From a checkpoint of a small segmentation model: depths [4, 4, 4], held-out accuracy 89%.
Rows from block 8 of a small segmentation model, named by matrix and row number. Rows with one number belong to one channel. Each number is 500 + 25 x the weight over its row's rms, rounded and kept within 0 to 999. All counts start at 0. Numbers have three digits each.
After each channel's rows are labels from the 100 images, of 14976, where the channel reaches its highest value: "responds to" is what is common among them. Only what is clearly more common there than usual is listed. The data: simulated stained blood smears.
# convs1: 3x3 conv, stride 2 (model.blocks.8.convs.1.weight, 144x144x3x3, each kernel summed), inputs 0-47
# convs2: expand pointwise conv (model.blocks.8.convs.2.weight, 576x144x1x1, transposed), outputs 0-57

convs1.78:514484483518447471536488527515525510485468477480514502517504489463469495534489479454514539521497480518511551513449479470509494510509537468490489
convs2.78:475503476509480472455497515444490485492488466498488491492480491470470526470519512551502494464516499530516527562499490509482490501473490470500490504475459482484472519447541493
responds to: spiky cells; target cells

convs1.7:520479486466516458470560498515495506534499494513504507498486479482467460483500508447461498511490490497509530548580498505486494483499519490500464
convs2.7:516457502487502502460532526480513512522504493494527486479497500519539485531526517496459509507493503526512519507561463538432517527480482594484532471460485487492515501478484501
responds to: ovals

convs1.67:477519502493516498508531480506488544487496517461493530497480438519470510507489518522514496488461484482505528525517487513507545501455534538483483
convs2.67:500511507497446514507553533504526472477488506489496489511489528492553466482488529487495476515499500513526524520516519508505514482534523474465482477483501506498511522479534511
responds to: round nucleus; discs

convs1.84:507493524493502507516521506515530498509466500480515520461517503490522506504483505515525486520499467462451527533379507516493490502482519536535455
convs2.84:542513506483523513481513500458501507478492494501504534505498546533515538494504485472487536524509497528530534492511512535526480490509510481485510476501514514514487518486445495
responds to: ovals

convs1.120:450488553497465476509493505546557516478475503495444476457519511472492446477502533467511492516510497482509505488509511485473546480510481490503498
convs2.120:523513531485497504507488501513486489467482506506480491485469524488501485495497523461495487490533513489522497545533504522484515474502512495486500500490483477500468504539481553
responds to: ovals; dark grains

convs1.89:524505476501498524504451476476515497500497523489498496502467505517516520477471505497503492477526498500493495467485484496517456485524478503482518
convs2.89:527441515474488436507488488494506494470513511488501460478496496506500476509468461467452498499533480478484510550485491472455492488492455481505497500527462479482519443518516517
responds to: ovals

convs1.55:447470507483466461503480556563491482492464473516473509492523503494481521478504504488500475482516484487495508521487470517525472500515510526522537
convs2.55:493510521502488521518485493505495494509482517501492480514473483494529507492487514503509482466503470490495503518492539513498492481516492512532504505518526495557469490473476467
responds to: discs

convs1.83:498422508495480468470507515535518503475509543516528463492537506485497492501507499491521490501493510513482517437523479485509521493494487518499496
convs2.83:519533469523518476526487501479479477504473476511481529499523512485467548496540481572521461457484503488504464539515492459501519544486540476527479485530511456503487491500462511
responds to: kidney-shaped nucleus

convs1.79:537453492556475524461468496511537486457532550517523491489522553476506478466476519509524516498460480532517493491449520481494486493496503538477516
convs2.79:494550544487485519458503508548421462535494453523469547456480526499473519488511556483531533477520516500484482485549506509505473501472494466552498512488522464518503496489502491
responds to: ovals

convs1.17:476530433520479511497432469499536465487491512524496496473502486526506508535461507457520492506539522475513494510503543485478494504500484496502484
convs2.17:487503483485503489520517546496458488521483427500462525466471518493484490522520509504464502532521524491464507492460518505486503443513522539490469482544511489478511525492504498
responds to: round nucleus

convs1.33:508517456506499468509488482440544521489492520493505521458526510515460529528522533538508507502546541511500460491468501512511514526458520505507498
convs2.33:520490530514473462518518493484490516471564493515540459471466511474524470521489504512502507517557502518504520512548519466491507488481537504499540470500528515491466520543489477
responds to: crowded; target cells; discs

convs1.51:488499467499505473539543492490461461520515486501480479511465487466509521464497494529551509500453487476520532516509512498479514433496538495472480
convs2.51:477489487486490510522500497571462535469488541502501454473462498514515460493511493500460569492497471480515545463503519514502510475487513543477497482499503498456479538522485493
responds to: crowded; discs; target cells; large cell: two lobes with orange grains

convs1.2:513487551498503498512510506508517505461510491533485511538525524484487498496486488539547534520517483478518527523488514525481528461511490465463501
convs2.2:491504537494484469539521502490492511476464511485529506472489501479487518501483512490527509489461525488540460525523535492511463491515488463500489489535506552494506499499487484
responds to: target cells

convs1.29:499467517532499547528471495508475488491526480485492490538474520505459532493512522475500480476537521484473533482508451486489477513436524512495479
convs2.29:478492488490528490468577471508501491481511464499495508525465471481534497488499463503519498495519461486468484507475513494520496541440511494520486512502511516449477464483502479
responds to: crowded; target cells

convs1.96:501473467535513486518481471440544538497499478462522498521519522490458479494543527469538477497491498529486501468522505508505492482491455495538475
convs2.96:489506493517524521462498478486509507482464492487493452522497499501502477504470475540538577487515480523465470513502492504474505508542498537478453486500492532521485501497473497
responds to: round nucleus

convs1.107:528485458500466496519476541544453508517474516488545426525485533529465487516469545577513508517525504470492539484541475505500470513502499493505476
convs2.107:544497533419497491501528486467489524494463516479514498529506523545526485495504489494480509534512503491449540464493503546497539490494446477467479508547490538495533500485513486
responds to: band-shaped nucleus

convs1.92:504467512534456451512496509514522543487543537508488475497481534462521498473492525526485507517462490507466479502440495486470500489490504519508492
convs2.92:447570490502484555474495497500509502497472466511506498479489509464485521485498534466520490485463581543513517526540519494551512547477537512499506541472530496499519545478496507
responds to: ovals

convs1.115:499522465486477445501476491488548546499458553483509496469507460509496528477479481474465502486519488466527511536460559480456497482473509504475476
convs2.115:479480537528455500504459510466484504488525480482514505492506491494499503458504500524508501468559491501450518509482447512516499503540504507488518486567527490518470509497521484
responds to: round nucleus

convs1.126:500477485484470464484517463492534499475520501520512482498511490499458497494483514519530517510487474503509505485468488550470534484459543512451486
convs2.126:471536480511517547530514476486484473507498559488505533517481507503491512525514493500499510473493516522511485523526525502468519504520496508490501505539500490513463509519514503
responds to: ovals

convs1.117:483493544555505496503478519510484485487468488525492495514528510459508490481488528497486492497527472482449464468528501484460523526480496460538493
convs2.117:507494506473515505495508507437513523499510525489558500461480523535498555517526495483501484485497512514450511458499507502469533494520519517482500493478514501521471485504500500
responds to: platelets

convs1.111:511487546492482548532502444526478466479513457501499548508505504497458520520464463450568529500489479518469548461458529518512491476527509499493499
convs2.111:476479498514485514476533539499483525481495510513509499488505523513475532492497496485513492510483511510495498518485499493483510489516511530497519524525460481507498491513540481
responds to: target cells; discs

convs1.75:498505499561471496521528485467513504461475487470482471557521513480524516544499509508511458492508485560481459473514527471500478471465512525498482
convs2.75:485541495522454504474539469440518542496472529486500503579527484483480506519453488461507489529454477497502466480498517480501498515505475484519512502506484526517484470507513506
responds to: kidney-shaped nucleus

convs1.116:525432470492499474467505472496514520494526498489509520508515469518484481457498523516503491484508526469522497533483498505537530533479443530536540
convs2.116:486468487492493512508478495513485469543496492561518501532506514518535555526481506499516480490495495512511516511497521491494510481485538502549505513514499511513500515486477500
responds to: band-shaped nucleus

convs1.63:461507509446488463531493497504489479490494526520450505505518454517477501493514479456525510535458485503523533481461505522528498477488514473480507
convs2.63:531516535498486510551483507518505482526548503496497496502499489520538488492475473433481546450468485506501510485495520466515494519533478523495518491472440516504476497442575519
responds to: round nucleus

convs1.44:563474476492527473508481498497511487535489523485506494550518451521516489548520503514515513507521528463456511492542538474432499476478512518478509
convs2.44:477484485505458474569474501518526465470483472492540499489471489486496497476509472486504477502542497500499509504496520433495497496503497484511481497498491503548479512504504513
responds to: platelets

convs1.101:502525516541467516479465480450501518528502519501536556528497506478524533498458521509474493468520449472499526517482530473483524525488489499529479
convs2.101:520507510546490476468511502532506503545475517495489501493472469489521493490517492464514451469515485497525535489513506496488469482497470483488509489517519475516493461526500503
responds to: discs; target cells

convs1.26:507548472466508542468476497515534503528476508506502488486507505488516501489500469461540490489537528488502492465557470510515507523502518540524522
convs2.26:475440474490499473447485495525504503468470466514560530464487513470474504510508507483493498510498508457539483431499490523510481487482498426505481527534521452508474500498521517
responds to: lobed nucleus

convs1.110:493504545519547483513484505559526436501517498537468478525519482504515500483479533510500483524505509485471527484489499508489522506510490481489511
convs2.110:530492498488510458430522474429510511497501502528536513459494504528519496526502501516472503476496466500495512488506509524496487493498493544516508508519476492455489475516489524
responds to: round nucleus; crowded

convs1.31:468507496504495455498529508537534493481484505454475480490532510489555478490484483536531512474517500484484512474503478486536522501527510531543526
convs2.31:457531491476511479487478513495493481509510510535499509552483488495525517540514491549532495526528512523554488492493550524495512504484515550530479536472496488484467491535474511
responds to: band-shaped nucleus

convs1.13:488530510525516489464494536505506497523454497474568547449486434441529502456535493531514473486511497477517546509458495473498486482482502524497514
convs2.13:511465420512462546482535466499481489512454492504433519470474517523494532524460514515462488512507494466501522475488542488523470480516456501504501479486454476501493471509495478
responds to: crowded

convs1.134:545475477490497473494541499565492492512512495525509496501522472501521511503494504501539487524482490483442544493421497478486498491500498513509517
convs2.134:516495489489513530519503526516530502507541481504454528517460538538483461512489555471496494455504522462531532455564529510496483493518507558520481466490461472485503489479483485
responds to: ovals

convs1.138:522473517519501492472516512534515494423478500521505513565515483503532486526489455474527528512510457495457542511500554510488471499513466540520485
convs2.138:501481531517437512524577493497493447491544477491500498507507518508485495556570467477477514496485468473484486424509545511515477524528505543493499496462491525535487505486464461
responds to: kidney-shaped nucleus

convs1.25:471526525497469515448507467534489505511533511515507440511480490508473508542509567542512501538490481505471515529525458505486516488493498440520510
convs2.25:463487485509468481538482480479474582489483499496501535497500524499479541508539510529514449480509517521499494456516542496533498517518488474477502512496512492481497534503516492
responds to: target cells; discs

convs1.95:504470479448486485509497461511536500511516519502506473524487487506522444507502517515469509496488470524452533516466486496529483526485506519502503
convs2.95:519543489494488528508488469492506502513521499507543537536472541550490471466510537552511490471506485508484571489527536519471490487466479472490501513506474504485483514498498536
responds to: ovals; no large cell

convs1.24:500544516479477483506530556453519523525515502477505514560510483461482487452527528428541498513502494483480507457478484456471467510490501489510511
convs2.24:497457515530511512454569500492544487493478499512468496510485516492487448479494492490511524510477483476533482526504562486512476450525515529536464493489506491486522529512524473
responds to: ovals

convs1.85:479511487525541438457553549522488518462494504525502514452497487445491467475510501489516500505489487509461549505488502482493487487473453518547503
convs2.85:541474501491482456494511517477511514451478523499496528426521506524499502476485465488473522519501529531569527555479534486499503498524525487521473512453502472497511488527540471
responds to: two lobes with orange grains

convs1.77:560460477481490487515456501524520538513504472452492540498554527518478523477510514469525482517507555513519503473531473508495518513470519534510550
convs2.77:472456479505493496421516490467492486537481506533485486525484528479487493505491495488477480506462489494575459505502549504482497530468521532539502510466545503500479491468516477
responds to: kidney-shaped nucleus

convs1.139:487496486511496511476501524477517526501467433484477528487512506514480499491510440530524516508524480487512513485561503450493461498528532533474516
convs2.139:515525509477492488475515518529535514519529463513532460580509492504510512487502497452515478553526488494473510480483453465483476529507501480509501508486502513521483460481468504
responds to: crescents

convs1.82:522502507504469536511455504528490417481520486518473464524485538523469501520532527526527422501468518481497493476510442504513534494521503521507497
convs2.82:465520506500477470500503530488506536478500507507518500497544470509521488500503481489513500488502468462512469502467507520524390487586530522481501501543521527513546507485573490
responds to: platelets

convs1.53:474501550489539466511504512511527507489501511511461517492489435507477485512506525527548512516462502491518475496521476529487513509475488476491539
convs2.53:519500515522541508532509515458480523464481533462526506465434554531495523499506529452526481484467509490511494519556507513573529536465489491507488492532490511504451509500501522
responds to: dark grains

convs1.88:530485513549510505542498491540487489484530526533466498530529492482489514538521498485489521510499466506469484504436533460493520514507504492517504
convs2.88:518502511525484531449524557525519501514488549507505514511499532584477522515480531556533496518471488464475506528525519514549490524547478506493510493494505503515497492482488509
responds to: crowded; round nucleus

convs1.113:490480507486499521490444457468550543485514462476482500528507515447516504492478488494508510504528507513479439505544519544559474517498511475495505
convs2.113:488487491478488479458492463469488521486529483492518535511482509509488521498493494530504554463491460483538473508511533474473482465471522489506492533526535464495477499508513500
responds to: round nucleus

convs1.70:487508517534512511483507513491524483483471503553484503534500509502500494472486481501548547495508503493540544492486484487532520480523505511511490
convs2.70:482510494523512523519485524515447527512487504522513526485473492495546481486476508446562489492528523500512481514495490477481491505451449472531521525485479512546483501494497506
responds to: kidney-shaped nucleus; discs

convs1.129:492519462510493494493470476537496450491511520494502533523460460502515478514497492602464479496505514517505535556537484505490529504439492498490459
convs2.129:480548517507502524508483515482481499503475487481474490436487503517474514471427493487491531516480500511501450491504517494495475521481463495468489500417504515484479479467455481
responds to: lobed nucleus; kidney-shaped nucleus

convs1.56:469488468480527480536498487467532501531538521489491479506510518518484512486507481511525503492436473487519494497531461472500478488528493509515466
convs2.56:472480530552540502534513583490463544469513517499488517487488512527512476494557485505554529507500497480498525496506500485493461491504549490475499461468527504500502507469477490
responds to: small spheres

convs1.6:522512497495472516499483480543505521492500473470539503548477523475531485492428471504547515540465495492481518537508496492487516494496473486508506
convs2.6:484504494485556525520473518547504525490492530514488496476499501479489495483534512526521502542520537493478482470489469501467518511490495508506503497505520519490489480499542495
responds to: platelets

convs1.49:512501482523478492480498504502521503484519510485513522530502480503494498475503493465505505511498522477521570501411469496502486515494501506492483
convs2.49:486522482496497513459510513489466509492458506484501552498490511528488497469492544552501480492505511511502523482524538540503509481512515510498511487443516493523491520548508491
responds to: two lobes with orange grains

convs1.90:496547505508505527499495500516512456467511525562489520503447547503480500519554520552520500524492477492552548463524543532498516504483526532489520
convs2.90:519507513507499506516460525517478480491465477496516554498482501516503491511524519504531499524478481493492488435514494508497467513512437484471486524513471501487475456515488502
responds to: band-shaped nucleus

convs1.38:449486471466414473486497523538517528488486529543515546481538508512522562493439481464482510543525477512486511500423501462508517467491491472463530
convs2.38:519536467519481540477525488518516508517481451526475470503501525532497507525432503481478510506485523515506476514518544494511503525502499518517498511528473525491478494539487509
responds to: two lobes with orange grains

convs1.100:523516509526480521516495504523482505495474512495507465529481510521523511466470471539541477499534507490474495495377504483522499466487524511518457
convs2.100:465516494498498523467509517509488504488529524488480554489500586560504500486497527501488490515513505496482541480619530493588492496471525496483490488532510517507469525504479512
responds to: ovals

convs1.8:491524505486487495508474538491558542511513513518490435527514507484512488520487546536487532494485477512487489541500482477510507471484494513513510
convs2.8:525517488512509512527498469547518510526553475505502502476498529486489449529559518527536486480451467523498497501506551512517520474465468461508495556461532496513524518522547501
responds to: kidney-shaped nucleus

convs1.41:515513486480513466495471491497494462515470517520507535484478554504519505478490522485532482483484465468518536479488508482428521484511490517510453
convs2.41:539534520504539479486509481501488587495552516522503508472485479485487487474500475479467533562513483507527489521500468486485487558504529574530483519517503530504494487469542524
responds to: dark grains; crowded

convs1.125:509460477497536497488464508447526495508545493522498479480516496496472529488504492444523489507463510489504465514537458469520488492499531471502494
convs2.125:514480498500535500494516550498501489514472505490516522496466529484489488498505534505475515536499517461531497519509500468475494447488521487471487518511480514531513468509530465
responds to: crescents

convs1.47:506481476505480487485480539532532434506503503478473521517492464512467476490494543562492459498455510487456511475479444523472495495487493501500515
convs2.47:589514507556479490500484508522492554479504503504501516496489461484537478487523469468489482471528477516514525454469494522502516480509525470492457505512521476479522502479502482
responds to: crowded; target cells; discs

convs1.12:486515483449451462491482532504528533494500502541511446501521483517439493501499521483535478507490495498498498455571547466472523490455515518493513
convs2.12:475502533506537494516483511489569494526505527519497514496527504516533499486511508521498518467476515502509503502484473454468547509521500477507529548492500494508526498511475490
responds to: target cells

convs1.127:521491535491459487487524504538480430469493478498512522454496500534523468493510477455527478488461440524515557489489506514507493454514496543500473
convs2.127:492469448531508512492522490510508491530588518503503535504500490478461492497522483518507512514501510499444538506520531509491486485526506494495494504490503486519481478489528477
responds to: platelets; round nucleus

convs1.74:504516467504522474499489520492475494483513542524507525480547477499505486481524511513511469496504450499507425486524539507498505466569509499491512
convs2.74:475488472486511497501468511551496531487493501499522496454510479503502509491501499511459505546523504497513488450505491487496505464495505502511508498461467465494519499497540524
responds to: round nucleus

convs1.131:495527492528542451493540555515491476512524493492481442467488484483539557472476526523483498499518497510471518526516514512505501495484507514517564
convs2.131:505494480506477511502510466559513542511520490520520491496503496507556514472478505483450536498557488510472541456487546509497514491478501526484518504557523513491461495497484525
responds to: crowded; target cells; discs

convs1.124:503508489513439492434498496507493525505483496522507493489512526480481493537470468522488470494492470534488541477488518478508448502449469534523490
convs2.124:508500493498502499501526476466549498520459501545484482522487483511505484559555480490520487466494508505508502458471538490504580485463469467515490556512469478492499524557479500
responds to: discs

convs1.93:470488507531487498504533462547487525516495523492533443453501496527489493488472496513483468518496501501461441482511510464468475525501506460530507
convs2.93:482501454461512523468429517530514486514483465495489526516500522483485529463468513525495529523466491504487513489517509518487502551524508529503458507522443491471521507539492504
responds to: crowded; dark grains

convs1.137:519549506492506486538497513509475534505480486478485445505526539499509465479523498466463532492494506520488462485480511506522480534501495534520466
convs2.137:522491493487464538510470509505488502519488510504497497479524506465442487499452486485468516486506569569492511488450493491443503509481520494505493536503510490478507508545504520
responds to: round nucleus

convs1.45:462543439485520544487513490493512527496470506494427472537478496497536511502497526466484478494476528533516500531502526493520506501482437505478512
convs2.45:553517511531465491525510490469515494508483499507507499472494537521491483512490571510528494510496502515493542482529509525505486483486521501486501513523478501495521553532487492
responds to: discs; target cells

convs1.86:511439491465470508468499464497469510509479522467508507502528498483498512472529470505508463472524509491509544503476472514536487539499483561527512
convs2.86:465515521495491494485506483511506498547501460534509513543516513495501553545480529519508516517483514499522504510494526512513499497514571513540488533536497478510495497518543471
responds to: band-shaped nucleus

convs1.54:527501476548514478504521519470513511514463502523522492449495480486512535484470492508522533478490494518481483533530475455502518501505519514531464
convs2.54:478493508488511473529439426479469494507528499515488482511503487488495522491506477472499490517502497486492505538495546488491508477558508497535489539431489531526490506501500488
responds to: round nucleus

convs1.20:494496484492496491449492541492493477474455497538493531489525497511494462498535478517506467446493513470458481535560492484506489486534487515502511
convs2.20:499467512503500471502496491487506529506463452500519486531507471498478528528484482525558482503508500499487484479479496472499461519528515492501502498501521495549529515493520473
responds to: round nucleus